Weights of a small sound classifier.
Model: norm layernorm, patch size [16, 8].
Training: adamw at rate 0.0016, batches of 128, held-out accuracy 93%.
Data: trained on tunes sung on syllables by a formant synthesiser, 90.1 epochs.
Rows from block 11 of a small sound classifier, named by matrix and row number. Rows with one number within an expert belong to one neuron, the router's apart. Each number is 128 + 24 x the weight over its row's rms, rounded and kept within 0 to 255. All counts start at 0. After the name is the row's rms in percent of the matrix's.
After each expert's rows are labels from the 100 clips, of 14976, where the router gives the expert most weight on average: "lies over" is the class under the peak; "strongest on" is what is common among them. Only what is clearly more common there than usual is listed. The data: tunes sung on syllables by a formant synthesiser. In brackets: how many of the 100.
# router: router (model.blocks.11.mlp.router.weight, 16x192), inputs 0-191
# gate: expert gate (model.blocks.11.mlp.gate, 16x96x192), inputs 0-191
# up: expert up (model.blocks.11.mlp.up, 16x96x192), inputs 0-191
# down: expert down (model.blocks.11.mlp.down, 16x192x96, transposed), outputs 0-191

# expert 11
router.11 089 [147 121 163 170  84 117  81 148 124 110 139  97 180  87 130 115 177 145 159 115 144  99 161  97 132 172 102 168 110 127 102 119 122 158 110 153 135 107 120 111 104 154 140 137 130 147 136  87 106 105 138 144 114 107 142  81 162  83 128  86 123 110 120 126 126 147 118 131 131  79 155 129 107 156 124 147 151 126 133 114 185 113 117 150 130 134  91 106  99 127  84  96 107 118  88 128 104 160 140 160  95  92 124 102 115 113 103 125 109 133 127 106 162 138 132 168 112 103 118 139 131 127  92 123 132 121 150 164 151 111  88  99 141 137 101 115 123 183 101 123 133  84 141 118 157 145 125 152 145 140 134  88 159  92 124 114 142 140 102 142 129 137 169 115 106 160 137 127 106 137 192 144 135 141 166 109 113 154 155  98 148 129 147 162 129 107 155 164 128 121 118 117]
gate.0 102 [104 156  93 156 111 128 138 142 136 137 143 138 115 113 106 120 161 137 162 157  84 175 142 160 157 106 116 114 123  44 132 119 117 138 128  96  93 151 110 122 170 108 160  93 123 109 114 108 112 104 139 101 138 126 152  84 116 134  93 141 152 141 173 164 111 116  92 125 150 142 128 118  75 133 131 151  96 121 125 109 111 180 126 140 152 120 122  82 121 127 148 109 139 116 102 118 106 122 135 131 124 138 113 201 136  92  92 114 148 141 175 114 117 131  95  89 175 140 149 140 152 109 147 140 107 148 148 151 105 125 132 150 141 132 143 115 145  91 113  82 128 144 121 144  97  99  87 164 136 126 171  86 101 117 127 124 100 122 150 131 114 140 140 134 144 133 118 109  85 119 119 143 139 127 104 138  95 132 153 166 158 129 142 116 115 178 181 109 124 141 164 115]
up.0 107 [108  99  80 108 137 128 129 145 114 171 118 107 148 151 121 110  83 113 102 158 162 125 101 138 155 135 140 138 111 158 108 118 136  96 181 134 117  86 164 121 118  84 154 143 139 143 143 132 160 136 115 129 141 144 140 158 111 141 110 162 160 143 111 111 170 135 185 133 115  93 118  96 146  92 114 114 126 121 125  83 141 131 137  91  55 127 127 139 146 142 136 127 133  90 175 129 173 109 117 104 147 151 165 104 169 150 170  91 132 152  89 136  88 114 139 109 106 113 129 132 110  94  76 146 116 161  85 120 117  83 175 151 122 113 121 149 130 148 129 153 130 110 141  92 144 112 152 113 116 138 133 191 173 148 165 162 141 126 109 142 160 129 114 131 145 135 119 136 134 128 120 115 113 108 155 105 145 156 103  99 128 136 131 123 145 132 102 128 143 171 120 124]
down.0 115 [125 162  99 130 103 161 146 189 122 107 118 157 151 114  94  98 141 159 154 110 108 136 112 129 169 166  75 136 122 104 148 167 134 122 113 160 103 112 150 101 142 153 118  87 119 145 117 116  99 153 117 133 106 149 153 109  92 108 114 154 146 117 145 166 127 127 103 115 111 156 166 145 127 104 119 116  96 129 142 109 149 184 130 101 124 156 112  85 119 154 152  85 153 114  91  86 146 149 142 108 129 122 162 131 153 148 134 130 115 153 147  97 104 152  98 126 150 118 143  82  91 113 101 125 133 130 128 138  92 123 135 136 134 142  67  56 145 116 131 130 118 139 104 107 104 127 111 165 128 144 125  91 107  93 171 109 147 137 129 131 119 145 126 134 110 111 168 120 123 117 123 138 132 132 163 146  74 113 100 150 107  95 131 173 132 176 155 115 167 132 136 160]
lies over: /i/ (30)
strongest on: deep voice (54); thin (high-pass) (48); white noise (46); vowel: /i/ (45)

# expert 8
router.8 108 [126 120  87 152 150 145 132 122 124 133 130 148 127 136 155 151 165 129 133  99 114 138 144 136 129 125 150 118 126 138 151  97 126 135 102 152 141 119 108 124 131 160 125 143 176 128 150 125  74 129 132 177 145 130 162 101 104 169 121 122 133 114 102  88 136 108 120 125 130 105 148 174 148 135 163 107 132 120 109  91 154 167  99 132 106  77 168 117  94 127 102 132 146  96 165 187 168 134 106 111 110  99 118 121 103 158 141 134  97 111 118 137 117 110 173  95 107 104  96 124 116 144 126  99 159 119  99 169 165  65 138 108 104 125 106 161 105 142 114  98 157 131 140 112 219 102 130 130 152 154 101 129 111 151 126 172 149 110 123 126 110 137 127 125 119 136 118 109 147 136 124 136 134 152 132 141 125 111 175 156 145 123 113 125  83 116 127  87 107 117 129  57]
gate.0 104 [121  66 132 120 136 130  84 119 180 154 121 105 141  86 122 108 134 108 125 110 113 121 159  97 143 117 146 154 127 147 137  88 108  93 122  88  97 150 142 167 133 133 137  99 144  93 116 129 154 106 141 194 136 105 119 142 109 118 124 144 183 141 152 149 150 161 159 140 122 106 113 123 116 124 117 171 134 150 103 103 122 124 102 100 124 108 113 130 140 138 119 139 130 117 144 137 116 128 134 168 107 143 136 153 114 133 141  91 146 130 194 109 103 158 183 100  72 132 100 140 137 143 133 133 145 148 146 105 104 177 139 158 171 136 132 156 121  96 112 129 139 129  80 132 111 136 111 156 138  97 143 165  97 140 162 192 137  82 121 131 126 143  98 151  93 138 107  93 138 113 119 124 160  82 116 117 109 120 182 118 126 173 119 126 150 115 130 121  90 143 131 130]
up.0 107 [135  93 161 117 105 160 109 154 143 100 117 109 169  76 140 127 117  99 107  99 124 122 190  84 148 103 150 152 150 126 127 103 120 117 119  65 118 178 145 155 114 109 104  93 144 103 144 102 137 103 158 159 140 107 135 122 111 114 151 163 168 121 151 133 145 157 166 140 111 111 126 125 120  71 142 147 115 138  92  87 132 158  94 135 130 102 127 162 126 124  92 136 157 100 125 143 104 130 115 145 121 120 148 147 120 123 128  99 131 162 169 117 119 162 145  99 114 168 108 157 148  95 107 113 132 134 148 115  98 151 132 144 136 138 146 118 111  82 147 144 100 107 112 102 126 165  66 123 145 119 164 164 143 142 171 176 116  93 122 129 130 156 104 161 104 162 139 101 140 129 147 109 134 101 119 119 132  93 160 146 142 166 125 157 136 112 125 139 112 167  96 122]
down.0 113 [122 113 111 104 133 137 144 110 120 143 101 105 106 140 144  75 114  90  98 126 104  89 149 117  79 114 138 114 142 139 100 119 132 112 181 155  82 119 157 178 101 139 110 134 145  88 117 131 151 111 123 104 116 174 148 138 166 141 130 184 118 123 117  88 132 151 164 112 133 134 135 117 145 165 143 140 128 135 152 138 127 101 137 100 100 139 159 155 160 104 115 176  81 134 108 106 148  93 103  68 161 109 153  77 154 139 145 149 137 131  79 108 164 108  99 143 107 137  75 141 147 121 140 142  95 142 103 141 137 114 146 150 113 149 144 117 114  88 107 143 115 123 158 102 123  99 112 122 126 173 114 112 175 140 105 125 160  96 152 156 103 159  81 147 115 138 128 148 166 129 108 136 131 141 129 146 150 141 151 117 117  98 129  91 105 114 104 153 127 107 146 100]
lies over: /ɑ/ (33)
strongest on: the note F (97); first note: F (97); clipping (27)

# expert 1
router.1 110 [144 136 112 110 154  90 118 106 134 125 103  84 106 153  80 124 129  88 176 146 138 153 122 150 121 152 112 114 148 152 126 127 101 120 135  86 108 118 117 119 176 105 153 158 140 129 134 124 133 111 114 124 156 138 131 115 158 141 156 114 102 125 109 122 123 138 133 115 149 127 148 136  83 124 109 143 148 125 173 130 107 114 122  93 123 131 173 171 153  80 107 163 115 101  98 172 127 139 132 117  91 131 154 146 110  81 142 133 169 128 109 117 192  98  94 106 132 121 110 164 144 133 107 154 131  96 126 149 127 103 151  90 143 109 166 133 141 158  89 114 132 114 126 154 124  88  92 108 107 134 136 125 126 120 116 118 126 131  65 142 176 152  89 125 150 134  98 135  62 186 135 127 161 103 159 108 140 131 136 109 152 112 156 126  70 116 110 117 135 109 167 139]
gate.0 111 [150 130 125 130 126 110 132 103 149 115 122 121 111 123 170 124 158 146 108  46 127 154 150 133  83 129 136 144  85 109  82 110 174 123  77 146 138 132  94 112 146  98 118 146 125 166 150 111  98 111 160 167 152 165 142 117 104 152 151 108  89 108 116 124  90 153 124 160 115 155 126 129 182 149 168 120 158  74 111 122 143 142  89 123 136  87 163 130 111 161 104 154 133 120 105 147 107 117 147 146 129 111  93  92 143 149 129 119 141 111  82 141 149 160 124 136 144 124  87  88 118 167 133  95  84 160 140 149 156 105 131 120 149 123 128 102 123 142 175 140 125 125 144 137 157 123 126 121 165 137  96 138 141 106 100 115 179 166 131  94 112 140 122 164 140 137 137  96 150 139 116 113 129 156 107 147 132  93 146 136 127 158  94 140 120 141 100 155 133 107  98 117]
up.0 109 [133  89 153 168 110 126 167 135 177 143 109 104 189 121 133 149 134 108 171 171 148 167 142 126 125 123 142 128 123 142 122 111 115 136 145 124 141 117 123 110 114 126 137 158 160 135 129 118 154 105 153 116 115 125 137 160 158 112 105 126 162 142  67 118 119 116  90 154 167 123 130 130  91 128  86 148 130 122 118 159  91 151 167 143 126 130 112 103 101  92 135 119 109 185 147 156  93 143 112 141 154 117 128 146  85  92 100 131 113 119 163 131 124 104 129 117 162 146 123 144 136 115 120 128 152 114 129 112 103 204  85 153 118 134 131 168 138  99 138  97 142  88 103 112 138 110 140 134 110  92 168 165 124 130 137 125 110 107 141 116 135 112 165  96 154  74 101 144  68 152 160 138 103 135 132 104 120 122 137 105 120 116 155  72 138  75 127 108 138 148 145 129]
down.0 107 [170 151 129 141 103 106 122 115 150 140 105 140 108 151 159 130 175 110 132 114  82 154 133 125 131 113 173  93  77  89 147 113 101  81 123 116 121 161 117 106 153 102  94 107 157 108 135 119 105 106 171 138 133 139 142 120 130 152 131 119  67 106 169 160 111 127 122 158 130  94 102 107 108 116 128 110 139  90  81 124 123 137 151 169 122  84 116 136 158 161 145 138 112 132 117 147  50 153 150 126 128  99 104 136 147 144 110 125 146 107 153 156 132 101 128 151 157 162 145 135 155 142 108  95 111 138 130 141 135 153  92 136 117 125  93 145  80 105 152 144 154 109 135 151 111 169 167 141 138 115 152 121 111 152 115 135  89 115 179 103  85 106 146 143 130 129 101 121 150 101 161 163  83 132  87 161 110 123 140 126 149 136  87 121 156 133 138 132 113 119 131 131]
lies over: /e/ (38)
strongest on: vowel: /e/ (59); consonant: /d/ (33)

# expert 10
router.10 113 [139 131 116  95 119 107 106 137 128  96 155 150 126 121 150 135  84 134 160 161 174 158 133 126 127 130 167 100 156 106 153 159 118  96 101  81 108 154 173 125 118 138  71 106 112 124 114 160 152 137 160 150 144 139 139 114 120 151 168 140 141  94 134  70 137 111 105 163 118 140 110 131 112  91 102 126 134 155 146 148 144 111 132 165  93  80 160 139  99 123 140 127 165 153 162 138 126 140 108 116 169 149 138 100 171 163 162  90 132 111 106 157 138 104 123  87 131 151 119 145 101  96 126 125 133  96 138 116  99 132 119 110 121 126 141 135 138 150 158 157 117 117 150 157 152 166 154  81  98 172 119 188 168 169 116 166 131 138 156 139 124 128 102 130 156 124 126 157 110 118 124 122 118 106 119 131 103  95 129  89 141 105 100 149 134 152  91 112 110 154 139 163]
gate.0 109 [127 133 133 130 124 135 107 156 100 174  84 126 108  95 114 107 130 187 105  99 127 126 124 156 107 110  98 135 142 112 116 141 124 172 109 111 144 147 121 118 144 171 115 108 114 128 144 121 134  85 148 130 106 183 169  93 125 166 103 136 136 131 167  95 147 137  98 151 112 160 121  90  93 158 137 125 140 111 125 116 139 107 166 170 163 124 125 149 127 153 101 139 126  95 115 122 131  82 125 115 125  97 198 131 105 140 104 109 116 117 142 111 122 161 127 117 111 122  97 170 166 103 166  91 126 115 161 114 142 125 110 141 118 118 145 145 157 159 146 191 137 182 155 129 160 128 131  76 115 113 158 153 145  78 131 102 152 124 126 153 118 136 108 136 111 152 177  90 136 105 122 105 127 103 136 121  98 115 116 113 160 133 117 127 121 134 182 148  97 145 156 138]
up.0 100 [121 136 112 126 117 115 132  67 177  74 129 149 127 139 122 160 147  83 133 166 123 154 144 141 153 133 153 138  90 147 145 112 154 141 189 133 119 121 118 159 114 100 141 133 109 120 101 122  78 163  93 130 167  85 101 147 120 113 121  96 122 111  93 147 113 121 141 115 142  85 128 145 144 126 154 152 121 123 130 130 114 161  94 128  92 152 118 158 119 106 159 118 108 136 145 127  72 153 120 156 127 150  60 146 135 129 165 140 149 127 172 132 118 116 146 164 132  99 172 115 107 145 104 163 129 132 163 135 128 129 157 110 116 133  98 107 114  89 112  90 126  94 120 121  77 134 136 182 144 127  59 105 139 158 147 155 138 143 154 102 141 125 133 117 136 102 126 133 117 152 142 106 114 144 102 116 134 164 183 114  95 105 117 152 131 134 111 128 114  97 143 122]
down.0 098 [116 141  93 110 128 174 135 155 113 104 138 168  85 131 110 122 125 130 126 105 138 114 126 118 151 116 105 112 110 134 147 141 142 109  90 125 148  93 145 118 172 154 110 117 112 152 113 171 118 152 133 164 120 161 158 113 116 130 158 122 101  93 127 187 133 127 136 112 155 141 114 159 151 111 151 131 136 135 125 112 110 126 142 103 122 132 106 126 132 117 123 105 140 109 121  79 105 158 147 113 119 143 175 121 155 185 142 151 158 112 112 127  91 122  72  86 141 120 126 103  90  99 143 100 142 144 155 126  91 140 132 164 131 147  63  92 152 117 149 122 111 156 116 129 122 134 126 104 165 155 134 117 106 119 167  97 115 121 133 149 137 155 121 189  72 105 189  91 168  99 151 149 113  93 142 126  99 123  95 123 137 120 128 159 175 135 126  84 165 118 110 123]
lies over: /i/ (70)
strongest on: vowel: /i/ (99); deep voice (59)

# expert 2
router.2 080 [130 134 158 148 100 175 160 130 149 124 155  94 164 128 121 153 173 159 142  96 117 137 135 163 169 106 116 142 122 155  97 100 125 145 163 128 122 128 149 117 115 107 144 143 127 118 126 120  95 122 119 102 145  83 136 116 162 129  98 122 136 123  87 161 120 139 100 123 104 128 160 132  86 152 125  86 137 157 106 114 158 142  91 183 136 173 126 151 123 109 112 117 147 139 107 158 114 129 148 142 171  88 145 140 116  76  89 104 120 141 140 119  99 157 118 155 127 112 132 101 120 124 106 164  93 152 120 127 167 138 140  84 150 141  96 124 115 121  84 123 151 116  97 114 146  91 156 145 115  87 110 106 156 122 188 139  85 135 109 119 150 113 146 155  96 141 135 141 103 116 188 145 111 151 136  95 121 164 168 159 119 119 142 150 156 131 174 152 159 106 119 138]
gate.0 106 [104 122 104 123 113 111 103 174  96 149 111 114 130 159 161 145 143 138 120 124  95 131 138 105 127 154 124 136 124 162  92 205 121  89 151 104 162 135 152 130 108 118 127 110 118 144 131 110 138 153 160 151 152 103 116 162 110 143 111  98 126 126 145 167 157 110 144 158 164 111 108 148 147 123 107 149 124  96 165 108 115 137 129 123 152  87 127 159 136 134  87 103 105 110 151 153 113 108  93 126 125 143 120 159 150 182 167 129 118 168 119 141 145 113 146 104  90 114 129 146 107 116  96  98 128 167 107 118 110 110 159 136 114 124 140 115 130 138 163 132 129  80 130  97  90 165 125 108 160 152 130 117  90  87 143 117 104  95 103 103 123 198  78 111 140 110 166 103 142 119 118 109 119  96 155 126 178 136 125 114 126 121 155 181 143 131  92 114  84 123 115 151]
up.0 097 [150 104 127 129 157 108 123 122 131 105 149 130 109 122 122 154 139 138 131 150 138 151  72 116 119 101 115 117 132 119 141  76 158 108 123 129 106 142 102 104 125 111 135 121 112  69 130 117 152  87  88 107 168 166  95 138 150  91 116 133  87 131 146 124 158 153 128 145 144 120  97 123 130 114 143  90 122 116 118 122  98 124 131 107 105 140 153 117 146 111 160 181 143 111 119  88 113 161 104  99 164  84 133 104  93 111 139 127 125 128 123 144 131 115 120 149 158 158 132 104 124 141 173 125 135 105 132 154  84 171 134 148 133 125 100 155 166  50  88  95 111 172 140 160 133 116 138 118  81 156 121 124 142 155 118 182 103 115 169 123 119 127 132 138 103 153 152 141 138 105 164 175 128 122  93 142 105 115 163 152 168 130  91 102 172 148 133 153 136 126 137  91]
down.0 098 [117 138 105  91 121 122 107  85 137 135 117 138 162 191 159 123 152 139 133  77 147 153 130 149 108 112 158 121 101 157 142 126  79 151 135 152  84 116 137 146  94 150 128 119 118 120 139 142 126 114 137 115 149 135 107 175 132 114 154 109 136 133 103  80 134 106 136 163 149 139 112  93 103 164 119 110 196 100 163 154 114 109 119 120 132 161 126 170 140 165 129 128  97 120 135 165 133 116 139 125 167 168 119 123 120 126 108 102 126 110 127  97 163 162 138 158 141 139 105 135 138 125 147 120  87 118 113 128 146 124 119 135 118 126 143 160  76 154 103 114 145 148  80 156  77 105 131 124 110 140 102 158 157 135 122  87 163 116 127 126 138 101  97  84 118  69  88 152 137 140 109 145 149 131  92 165 110 119 112 143 115 151 121 116  60 129 121 128 102 147 167 132]
lies over: /e/ (30)
strongest on: deep voice (69); first note: C# (38); first note: A (28)

# expert 13
router.13 081 [158 118 174 157 120 109 124 130 147 103 160 113 175 141 110 125 170 152 152 128 133 114 153 136 201 164 125 149 160 125 107 117  86 176 115 164 113 114 152  93  95 134 125 138 127 125 104 122  66 133  99 110 140 101 131 145 141  98  95 159 148 102  81 157 122 138 129 126  85 140 135 134 104 134 126  98 105 151 117 145 138 144 113 151 136 172 136 154  97 137 118 134  95 125  82 143 124 142 146 147 144 109  98 122 125 107  97  95 131 130 120 103 120 167 125 180 122 110 108 116 124 155 118 142 126 144 103 137 150 129 126  80 137 104 108 112 103 124 122 148 141 100 123  95 121 123 146 138  97 122  79  78 151 139 195 144 136 104  91 115 135 118 139 133 114 134 162 156 118 117 189 130 125 149 160  94 181 133 138 131 108 137 148 158 154 110 140 138 174 141 127 152]
gate.0 091 [124 131 117  81 158 136 123 115  99 116 127 168 128 113 161  92 110 126  84 160 175 130 134 140 129 161 130 126 103 140 130 162 131 113 156  87 153 163 166 116 133 133  69 137 100  93 113 123 131 147  84 124 160 133  98 104 105 135 124 138 124 116 131 134 148 152 168 143 104 166 107 100 142 134 139 114 148 119  86 130 113  97 112 137 120 124 107 125 154 164 125 144 165  94 155  73 132 131 145 146 157 149 106  97 110 161 149 115 131 123 100 112 131 115  96 164 145 120 158 138 119 149 100 151 121 124 118 134 119 132 123 134 151 116 132 152 167 116 168  99  94 152 108 212  72 109 141 111 143 113 108 102 118 103 100 141 157 123  83 118 109 115 107 165 107 139 125 110 179 122 111 109 154 117 123 128 146  75 117 101 126 168 134 179 117 149 143 161 142  98 110 138]
up.0 089 [128 100 151 108 139 108 164 132 109 112 139 120 153 127 157  91 112 112 119 118 135 120  85 161  81 123 133 109 141 115 113 110 142 115 118 133 179 135 189 114 110 101  89 148 136 124 132 114  98 117  94 110 140 118 114 103 101 161 125 135 126 161 137 128 150 135 139 135  87 157 118 121 189 132 149 113 119 155 101 110 134 100 123 125 119 160 141 135 152 151 104 117 148 125 139 135 159 156 134 179 130 160  91 118  83 152 103 146 147  98  73  97  98 172  97 164 145 133 161 135 151 165 117 150 150 154 122 104 156 116  91 115 112 106 157 151 132 164 128 122  81 123 117 169  86  93 132  98 140 106 102 100 136  94 114 117 117 125 100 175 165 124 103 162 106 168 130 142 179 121 123 118 143 141 165 150 112  82 121 151 122 163 141 171 116 116 135 150 139 110 123 122]
down.0 088 [111 140 137 120 106 127 146 135 120 157 165 130  99 115 173 141 136 157 107 139 154 116  67 142 136  92 148 124 177 111 113 117 122 107 160 162 124 144 141 149 141 120 152 135 115 150 147 148  72 156 128 137 130  74 101 120 117 130  95 131 139 146 107 137 110 120 136 107  94 163 114 128 127 117 122  82  83 167 126 144 108 152 102 122  89  63 116 125 107 129 139 129 128 149 124 166 143 144 139 177 114  90 108 109 144 115 156 103 138  98 122 111 103 141 169 152 151 107 145 101 150 137 146 173 130 126 138 120 163 143 122 109 142 118 162 139 158 173 154 146  89  76 137 146 168  96 143 120 114 136 131  90 146 131 109 154 131 146 135  99 104  86 128 190 127 107 119  96 135 108 124 153 123 104 101 122 139 147  86 135  94 138 132 183 156  80 154 135 158 113 127 118]
lies over: /u/ (34)
strongest on: deep voice (50); vowel: /u/ (42); first note: A (28)

# expert 14
router.14 120 [111 121 127 150 130 123 129 100 153 138 160 173 126 134 159 108 145 144  86 101 147 130 122 110 109  98 104 101 117 130 103 144 162 158 114 150 170 147  81 113 125  99 132 124 165 101 148 132 141 160 110 141 127 153 100 176 136 133 153 108 133 149 149 110 141 107 173  98  83 159 141 101 170 133 139 145 113  98 143 160 111 123 139  70 137 132 143 138 157 162 175 108  94 131 128 148 128 109 126 145 110 167 113 142 140 121 153 121 111 116 101 140 154 151 120 162 168 117 151 109 105 133 155 136  82 128 152  87 111 142 160 148 139 133 158 122 119 115 152 141 110 130 115 120  75 135  93 113 165 136 138 135 153 136  89  98 135 168 145  78 113 114 118 113 160  94 112 136 162 149 104  84 159 178  87  93 107 131  72 140 113 144  87 110 125 122 140 135 118 134 115  92]
gate.0 090 [144 121 123 119 102 120 146 129  92 114 110 135 137 152 142 128 113 121 116 106 163 156 140 177 143 131 142 125 135 132 107 140 113 130 141 105 169 138 110  70 174  94 137 130 110 112 159 111 144 157 140 136 133 111 108 121 109 177 134  59 142 169 114 129 151 115 109 116 109 144 157 129 134 141 150 166 116 100 123  77  84 113 120  95 119 166 118 135 127 176 114 130 188 144 149 144 131 119 179 158 106 200 103 148 129 114 143 108 148 136 110 142 159 134 116 142 120  76 140 146 143 118 145 129 134 167 109 127 113 129 148 167 115 110 138 106 131 131 146 128 122 106 112 121 121 118 154 111 139 109 117 139 114 152 102  97 164 144 102 101 144 113  92 102 143  97 105  90 130  91  91 102 151 147  91  80 140 119 107  78 147 182 138 151 109 128 119 111 129 139  82 165]
up.0 086 [111 117 156 119 141 135 111 114 127 149 138 134 130 116 136 150 100 104 145 149 128 119 163 108 134 118 149 190 148 127 143 121 134 159 128 114 113  87 124 185 115 116 156 163 130 165 131 124 148 124 165 100 128 105 129 126 175 115 116 150 160 135 131 141  59 104 128 147 118  89 116 152 123 144  95 125 147 159 121 100 118 129 143 140 102 106 114  66 124  91 105 152  95 103 127 167 145  95  72 165 188 107 141 117  96  91 109 156  78  73 136 131 122 103 135 124 141 141 106 116 145 126 113 147 153  62 150 138 139 185 103 105 145 100 137 137 126 135 141 129 176 102 103 117 151 136 145 109 136  81 154 186 114 128 155 152 107 157 115 130 149 130 159 124 136 140 113 125 104 149 167 158 101 123 135 138 129 108 132 118 130  98 132  93 130 111 139 154 122 112 140 123]
down.0 082 [130 115 109 123  99 124 125 127  74 113 137 161 153 152 169 128 139 151 106  97 147 123 102 131 154 120 119  84 108 133 110 121 139 152 110 127 182 169  95 107 137 118 133 122 133 108 147 112 147 127 115 137 115 101 101 154  83 143 140 101 121 170 142 107 152 128 151 101 104 140 145 123 140 142 158 119  93 100 137 171 126 112 108 107 120 136 156 154 110 208 138  97 141 156 117 104 161 137 161 135  94 163 107 139 152 140 164 115 129 144  93 138 144 130 136 161 123  90 146 138 126 126 150 142 123 178 139 105 125 129 153 140 139  98 150 145  98 128 144 151 105 119 148 166 119 120 138 123 136  95 103 115 140 134 108  98 138 166 116  69 137 103 109 103 160  78 140  92 140 128  95  57 158 135  97  84 122 118  91  72 124 185 135 157 129 129 130 155 122 126 120 126]
lies over: /ɑ/ (66)
strongest on: vowel: /ɑ/ (100); clipping (31)

# expert 6
router.6 119 [128 119 182  75 121 128 127 146 119 130 147 122  84 119 171 141 165 122 108 110 115  92  66 170  82  80 114 152 127 124 149 107 169 111 130 150 148 109 139 155  89 126 132 175 121 151 121 149 149 162 140 161  94 144  87 118 167 113 150 163 126 134 156 130 105 117 181 149 130 141 123 135 139  99  82 147 109 141 136 153 106 105 132 123 110 128 104 138 120 106  96 158 134 139  89 117 136 131 130 160 150 137  83  99 116 111 123 161 149 110 152 115 110 123 140 107 133 105  88 116 150 129 158 103 141 133 118 121 123 148  99 137 152 148 152  94 154 135 155 132 131  98 160 116 133  93 133 145  96  89  93 120 110 109 106 119 143 176 138 163 162  94 137  92 102 124 138 117 126 125 112 164  85 127  99 167 153  91  91 159  95 124 104 134 171 119 112 114 143 145 131 120]
gate.0 095 [ 98  93  86 127 118 149 116 140 131 126 111 121  99 105  92 125  43 125 106 153 172  79 119 114 123 141  97  77 119 122 127 141 140 144 183 112  92 117 126 126  96  85 114 134  77 122 107 127 122 134 104 139 111 107  99 122 153 123 107 130 108 108 115 128 127 173 142 171 119 172 154 138 125 128 161 159 143 120 123 144 163 105  75 136 149 129 139 151 126 157 151  93 111  91 159 111 157 121 129 146 158 138 154 117 172 128 126 130 148 136 106 150 129 156 102 128 122 123 109 147  93 119 117 157 121 185 124 113  87 158 139 125 135 147 125 111 182 122 119 122  98 118 140 162 130 122 117 113 160 118  81 136 147 131 170 134 151 112  97 108 118 157  80 136 132 132 106 117 109 156 134 168 153 103 184 111 125 154 117 121 154 144 111 161 138 168 110 122 112 136 136  96]
up.0 097 [148 170 134 126 156 117 120 126 132 115 123 140 151 146 130 123 191 141 171  95  91 179 144 133 148 129 140 152 127 147 146 142  90  89  82 112 137 142 144 115 165 153 147  93 167 135 132 114 160 117 160  93 155 135 148 134 119 148 120 121 144 164 134 110 128  63  93  93 140  68  89 101 115 123 109 127  89 133 142  98 131 145 161 123 115 109 112  96 121 110 111 141 156 183  99 155 100 134 145 124 117 122 111 175 101 131 148 108  94 130 148 105 123 101 153 115 127 117 167 135 148 107 153  98 120 103 129 153 145 109 157 129 114 117 125 149  77 136 113 124 180 155 102  94 122 148 135 156  76 134 172 134 107 114  94 108  94 130 168 161 129 114 135 101 128 110 150 144 127  77 125 103 137 156  86 126 136 126 143 117 105 129 135  98 132 119 147 144 125 132 143 163]
down.0 088 [117 151 101 101 108 179 124 132 135 109 149 133 103 138 122 113 113 159 121  74 154 124 116  78  86 141 139 131 114 128 126 157 162  82 118 108 128 161 120 104 129 155 113 119 141 117 146 135 148 126 171  99  92 139 130 138 141 116 153  89  69  86 113 131 118 128  96 185 164 167  65 104 116 164 138 130 157  78 146 158 134  92 134 149 129 104 104 120 149 123  82 137 132 101 147 101 120 128 131 156 168 171 108 147  99 144 142 118  87 112 109 152 157 152 135 108 110 167 133 203 142 129 162 132 130 135 128 126 105 114 128 151 123 129 104 149 123 116 161  92 145 172 122 120 132 149  83  76 105 105 139 169 129 121 104 133 148 115 107 138 129 143 107 115 127 126 128 100 120 111 124 161 151  99 120 137 139 121 154 118 161 146  99 149 134 159  97 127 132 108 138 124]
lies over: /u/ (46)
strongest on: vowel: /u/ (87); first note: C# (30); pink noise (27)